python train.py --model="segmentation model" --dataset="coloured fractals of 300 iterated function systems on busy backdrops" --train_examples=48750 --image_size=64 --crop_scale_min=1 --horizontal_flip=false --translate=0.06 --num_classes=2 --encoder_arch="inception" --encoder_norm="groupnorm" --encoder_activation="relu" --encoder_weight_standardization=false --encoder_depths=[4, 9, 4] --encoder_kernel_size=3 --encoder_stem="single" --encoder_widths=[96, 192, 384] --decoder_norm="batchnorm" --decoder_activation="elu" --decoder_widths=[32, 64, 64, 64] --decoder_blocks_per_level=2 --decoder_block="plain" --decoder_attention=false --decoder_upsampling="nearest_conv" --init="torch_default" --optimizer="adamw" --lr=0.0036 --beta1=0.9 --beta2=0.98 --eps=1e-10 --grad_clip=0.5 --magnitude_pruning=0.3 --steps=6100 --batch_size=128 --epochs=16.0 --lr_schedule="cosine" --final_lr_fraction=0 --warmup_steps=1220 --weight_decay=0.1
Rows from block 2 of the encoder, named by matrix and row number. Rows with one number belong to one channel. Each number is 128 + 32 x the weight over its row's rms, rounded and kept within 0 to 255. All counts start at 0. After the name is the row's rms in percent of the matrix's.
# r30: branch 2 reduce pointwise conv (encoder.blocks.2.r3.0.weight, 24x96x1x1), inputs 0-95
# b30: branch 2 3x3 conv (encoder.blocks.2.b3.0.weight, 36x24x3x3, transposed), outputs 0-8, a 3x3 kernel for each
r30.0 101 [162 128 186 132 163 163 128   0 128 128 128  84 110  88 128  37 136 112 128 130 128  88 128 128 128 128  11 136 128 128 108 128 195 128 128 138 173 177 128 149 128 128 120 128 128 115 128 139 128 125 154 128 118 129 136 137 128 138  96  80 128 128 128 128 128 159 116 110  94 163  66 180 113 101 196 128 113 119 147  93 128 144 164 128 150 124 162  93 166  87 108 156 185 128 147 128]
r30.1 104 [128 138 128 179 140  85 227 173 128 233 137 120 128 159 153 180 108  95  89 128 128 123 195  36 128  89 128 133  69 128 121  80 184 121 128  78 140 177 138  97  91 128 132 102 193  97 135 167 106 139 208 131 155 128 144 128 140 158 111 100 142 109 128  71 160  84 135 159 128 128 128 128 170 128 128 128 159 132 128 128 128  86 128 119 128 139 128 142 158 128 128 128 128 128  96 128]
r30.2 098 [128 128 118 128 128  83 128 108 108 100 117 141 141  51 129 128 129 132 109 133 154 128 176  86 160 120 195 106 150 128 107 102 128 104 128  97 131  43 128 123 128 117 192 107 128 128 115 134 145 128   0 103 155 128 226 190 164 128 121 124 128  79 128 102 135  92 163 149  96  59 128 128 180 141 128 128 151 128 149 104 158  66 146 130 149 138 131 137 162 128 128 135 175 133 128 128]
r30.3 091 [ 84 166 128  67 104 128 157 178 142  83 128 128 128 131 167 128 113 115 128  94 185 121 161 101 128 168 119 156 201 155  95  70 171 116 128 128 124 131 173 128  42 128 128 128 101 165 123 128 111 100 182 186 128 140 166  69 145 133 111 149 127 128 128 113  59 128 128 128 108 131 147 128 164  99 128  74  92  58 128 128 128 171 127 101 128  59  56 128  68 128 104 140 101  81 128 127]
r30.4 092 [ 91 110 115 128 128 106 128 128 103 144 165  72 115 128 128 140 128 143 171 128 128 141 138 104   0  46 128  62  93 111 167 121 177 189 128 132 128 128 128 130  98 136  41 164 145 128 148 137 105  74  84 113 103 184 128 128 156 128 170 128  97 132 119 143 137  98 146 172 128  59 147 128 148 107  97 112 175 128 128 128 112  79 124 128 128 128 128 134  75 143 164  88 128  52 128 132]
r30.5 111 [122 118 101 121 170 102 128  64  98 132 128 128 133   1 143 135  86 128 119 142 198 128 127 115 128  57 167 128 116 134 105 128  54  94 128  70 121 112 112 128 128 121  93 112 128  64 122  92 160 133  78  98 139 151 180 164 128 102 128 192 144 128 128 128  57 128 195  89 128 128 130 158 166 174 128 162 156 115 128 128 139  66 144 128 128 101  98 128 128 140  94 128  82 132 115 128]
r30.6 109 [202 128 102 128 166 172 128 155 128 132 128 201 113 128 161 128 167 167 132 124 176 134 128 151 128 169 168 156 128 181 136 128 128 128 143 163 102 155 162 118 137 170 141 127 104 162 113 128 149 154 155 186 155 192 128 128  62 152  80 128 164 128  97  86 140 196 128  94 150 168  50 114 102 105 142 128 113 101 166 104 128 175 189  49 159 128 108 128  97 128 102 128  57 104 128 129]
r30.7 103 [159 159 140 128 191 128 167  52  97 102 112 113 144  66 168 128 124  98 171 174 149  87 183 128 159 163 128 180 128 128 133  97 137 170 128 128 128 135 128 128 108 128 128 128 128 178 168 166 118 116 186 136 128 102 191 128 197 164 191 120 105 128  47 128 110  43 117 128 128 128  71 128 128 147 128 130 151 100 128  87  72 180 158 105 175 157 128 169 117 128 119 135 158 128 116 149]
r30.8 095 [128 163  99 128 138 101 146 128 151 128 127 120 183 140 233 105 128 106 150 166 128 128 142 128 154 143 110 128 142 125 112 128 171  89 154 143 105 140 171 103  72 159 128  77 128 154  88  72  68 154 128 185  82  80 124 150 128 104 125 147 108 165 120  91  91  91 123 128  69 167  84 128 128 128  99 128 152 166  50 128 110 132 114  66 141 128 128 148 131 143 162 128 227 121  61 128]
r30.9 091 [148 128 128  63 153 161 104  81 135 143 128 156 176 140 201  85 128 128 125 153  72  94 100  71 117 128 128  51  72  54  82 113 106 142 148 128 234 128 128 128 148 125 102 135 128 128 128 135 128 126  74 169 144 112 110 170  41  88 102 113 128 128 106 128 160 128 123 156 128 128 115 138  84 135  59 160 128 146 127 128 150 128 128 128 145  38 122 128 125 129 128 145 152 114  97 128]
r30.10 102 [138 148 128 140  63 128 157  70 190  51 128 144 146  77  93 150  74 165 114 128 155 128 128 203 128 129 128 190 153  76 128 175 127 120 128 166 198  47  97 149 154 128 100  91 111 171 110 128 128 108 117 170 128  72 128 118  98 124 128 168 117 128 128 128  88 128 147 128 132 174 141 150 154 128 143  74 128  83 185 120 182 145 145 128 123 113 128 142 128  95 133 128 128  66 128 189]
r30.11 086 [128 146 128 108 128 128 128 128  78 128  57 140 151 153 159 147 171 149 167 127 182 148 149 117 128 142 113 172 221 121 112 149  59 128  89 140 168 143 128  89 128  95 117  95 128 118  89 179 170  51 122 128 214 113 153 128 128  79 162 155 172  97  74  80  89  99 146 128 128 108  73 133 178 101 142 159 155 114  83 128 128 184  78 128 128 128  75 128 128 128 114 128 149 128  96 132]
r30.12 107 [180 164 118 108 128 133 128 125 135 126 144 151  81 128 152 113 170 135 159 128 128 145 128 152 100 178 125 128 210 128  81 112  61 128  78 175 167 128 129 156 132 151 142  79  59 128  73 157 128 128 128 128 146 202 159 128  78 116 117 145 155 128  12  49 159 179  81 104  97 183 114 131 128 101 164 107 128 128 128 128 128 155 162 107 128 162 128 122 114 108 128 128  88 113  96 106]
r30.13 113 [108 128 104 172  68 125 128 128 157 171 184 128 128 131 128  69 128 143 128 164 128 128 109  95  93 128 138 128 125 128 134 128 101  93 128 112 128 149 130 128 157 140 128 135 159  90 157 158 134 128 114 138  56 128 128 161 128 128 114 128 138 128   0  14  97  94 124 128 148 133  82 129 107 128 154 158 140 168 112 128 128  83 128  81 139  30  96 128 152 156  57 155 128 128 114 139]
r30.14 097 [117 134 101 128 128 158 153 146 164  84 156  67 128 199 128 128 128 119 183 128 128 128 128 154 128 151 155 136 148 128 123 128 128 167 128 158 196 154 121 153 145 128  84 145 144 168 152 165 131  82 120 141 128  79 143  94  86 158 128 140 106 125 101 128 106 128  68 125  61 128 152  92 121  10 157 128  68 102  85  70 104 194 104  95 164 190 128 128 128 102 135 128 128  57 128 113]
r30.15 092 [113  60 120 144 158  92 138  71  94 154 107  74 127  64  30 104 116 128 126 111 171 128 143 128 157  62 159 128  59 104 179 128 114 167 128 139 128 128 121 142 171 128 117 137 139  45 199 170 135 119 128  72 128  65 136 145 178 148 174 146 128 128 120 128 131 126 183 112 166 131 109 175 149 128 128 111 143 128 164 128 124  80 171 161 163 132  85 154 153 131 128 138 128 128 161 146]
r30.16 088 [181  93 128 116 118 117 128 128 128 145 128 131 174 128 128 150  89 137 126 179 128 142 104 161  84  82 177  83  81 128 162  75 128 174  83 116 183 100 128 106 168 128 155 163 128  70 128  94 185 128  14 128  94  96 151 146 128 115 128  42 159 128 133 128 162  99 128 128 128 128 128 154 128 144 128 211 106 128 191 132 192 128 159 154 147 160 128 128 123 101 128 124 128 128  66 128]
b30.0 089 [171 101 128 128 145 128  61 109  92 127 128 128 128 128 134 103 138 128 125 128 102 124 204 128 155 128  96 128 101 122 159  92 128  71 128  95 143 145 172 128 164 128 146 138 128 124 128 128 128 143 128  78  97 149 112 123 118 128 128 108 121 100 127 180 188 160 213 195 195 167 178 128  66  88  70  72 128  58  89 128 128]
b30.1 090 [154 128 137 164  94 161 156 162 128  83 128 104  69 196 125  69 104 128 135 118 113 104   2 130 152 150 128 134 130 128 148 253 121 143  74  96 128 128 152 174 214 118 143 128 128 120 118 128 130 127 163 128 185 100 128 115 132 138 196 128 128 128 128 172 148 180 128 128 142 128 128 160 128 128 111 128 101  76 125 128  53]
b30.2 109 [163 142 138 121  92 142 148 105 164 139 122 101 178 127 133 128 128 132 161 152 154 128  77 128 128 134 128 138 137 102 128 153 111 124 112 136 118  99  93 128 100 115 109 105  89 154 128 132 108 200 132 134 194 128 105 101  91 120  80  89 115  84  89 128  78 101  91 131 113 128  88 128 113 128  92 104 128  83 109 128  62]
b30.3 099 [128 157 119 117 128 128  96 128  93  80 128 128 128 141 151  97  97 128  84 128  47 160  63 110  98  71  59  98 165 128 128  85 134 158  83 102 165 128 110 153 128 101 128 128 114 128 118 135 148 136 128 132 128 175  76 140  97 110 153 120  89 133 128 128 167 164 128 128 128 150 128 128 134 128 169 153  99 123 150 139 156]
b30.4 086 [128 114 185 163 117 175 128 166 128  98  86  71  89  78  76 178 128 156 123 128 163 110  83 101 128 134 130 128  25 106  84 165 128 166 128  97  83 128  88  96 159 128 116 115  49 159 128 162 128 128 177 143 158 128 112  52 157  82 128 121  47  67 128 128  62 106 128 143  59  80  52 100 105 128 128 128  85  63 128  41 110]
b30.5 119 [129 105 109 128 127 124  99 146 128 131 128 109 128 128 131 128  59  85  88 127 131 135  59 130 125 155 128 110 112 145 101   0 118 102 158 128 105 114 128 106 128 128 134 110 126 123  95 143 128 128  98 126  34 128 113  31  76  25  90  91  28 123  87 106 128 128 106 185 119  88 128 164 124 138 158 149 153 175 157 156 128]
b30.6 072 [ 67  70 128  94 231 128 120 110 105 128  49 128 138  70 131 150 128 128 128 128 128 134 120 128 128 130 102 164 149 128 128  87 128 128 202 209  58 128 102 108 203 128 118  83  63 115 128 128 128 143 121 148  75 159 107 107 161 128 128 128 176 128 128 128 128 101 128 184 128  92 123 113 128 128 100 106 120 107 108  83 128]
b30.7 105 [128 128 188 176  72 147 132 133 172 153  72 128 160 128 128 112 128 128 148 163 192 186 128 116 128 145 128 133 173 127 122 128 111 163 166 128 150 135 124 115  64  63 129 128 146  91 116 128 160 176 128 100 168 150 128 158 173 158  89 128 172 174 128 128  79  81  63 128  88 104 128 128 128 102 130 146 128  97 128 162 128]
b30.8 107 [ 81  92  97  86 128 124 143 141 131 127  24 143 128 173 157 116 130 128 176 169 184 204 128 128 121 128 128 128 142 117 167 128 155 123 109 128  95 128 111 114 189  87 128  55 138 102 128 112 128 185 121 126 137 144 128 108 109  62 128 128 128 137 101  90 128  94 123 150 118  85 128  85 128 128 128  99 100 137 111  85 128]
b30.9 091 [135 128 128 128 128 120 128 102 149 115  67 128 119   1  98 149 171 134 128  51 101 148  72 131 143  57  83  78  23 130 117 182 128 134 143 135 127 151 134 128 222 104 128 128 148 132 137 124  95 128 131 179 179 140  58  73  84  31  47  65 156   0 128 128 128  79  72 110 128 130 113 121 128 163 130 190 128 164 128 152 128]
b30.10 084 [128 129 128  98 176 128 114  87 100 128 109 120  96 195 172 180  81  83 130 128 128 155 133 110 112 149 128  99 128 128  67   0 114 147 166 150  81 128 111 121 128 109  71  62  58 128 103  94 128 149 128  91  22 153 150 166 128 128 176 176 128 188 128  79  94  75 111 128 139  92 103 128 147 162 110 180 188 128 141 158 149]
b30.11 094 [ 69 131 128 128 123 155 128 128 144 162 133 101 181 108  81 128 150 128 128 142 122 128 124  97 144 108 128 149 128 129 128 159  73 128 128 139 128  75 118  74 128 135 116 104 105 106 146 128 128 113  88 118 135 128 199 154 149 183 193 143 128 128 160 105  92  98 128 128  82 118  30 128  88 130 145 114 128 149 127 128 137]
b30.12 092 [143  89 120 128 188  81 128 128 115 145 128  79 135   5  73 137 129  95 117 128 106 141  79 128 128  73 128 132  79 107  96  98 124 133 207 155 125 128 128 128 218 177 125 121 119 140 128 128 130 184 128 148  91 150 128 105 169 141  61  62 154  61  99 128 100 123 128 176 128  41  74 128 128 128  85 128 111 105 108  95 128]
b30.13 084 [128 129 128 128 110 128 128 130 120  81 128 205  83 198 157 185 128 192 104  72 128  53  86 117 128  94 121  36  21 156 132 133 114 127 179  94 112 123 127 128 188 135 128 128 128 142 128 165  76  91 180 138 156 156 113 128 128 142 128 115  26 128 165 128 117 128  90 128  66 184 128 128 146 187 128 175 128 128 128 128 128]
b30.14 103 [100 120 136 128 155  96  91 117 128 147   4  86 128  60 104 175  48  51 147 128 160 130 148 128 128 165 128 128  79 125 120   0  99 123 165 150  51  70  96  59 128 128  85 111 102 104 114 128 117 128 128 128  36 151  80 101  72  80 106 124  48 128 109 106 119 112 128 125 128  85 128 128 128 128 154 121 128 128 135 135 128]
b30.15 096 [128 128 128 128  96 128 118  98 160  89 128 108 111 128  85 120 153 185 111 128 128 130 131 128 128 134 134  80 103 129 139 206 128 128  95 128 124  91  56  31 175 157 108 103  81 149 128 128  99 136 128 135 203 128  67  91  77  98  72  83  85  72 128  79 128  85  88  90  51 128  53  26 154 175 169 165  79 144 128 135 119]
b30.16 078 [147 137 128 128 171 104 143 104 128  83  67  99 130  28 128 172 167 128 115 118 111 135  62  74 147 100 148 128  57 128 128 128 162 128 166 171 115 138 107 128 191 134 121 128  81 213 128 155 128  83 144 184 128 128  69  33 104  78  72  72  81  66  87 135 115 144  88 164 128 128 128 151 128 167  98 128 157  98 104  77 120]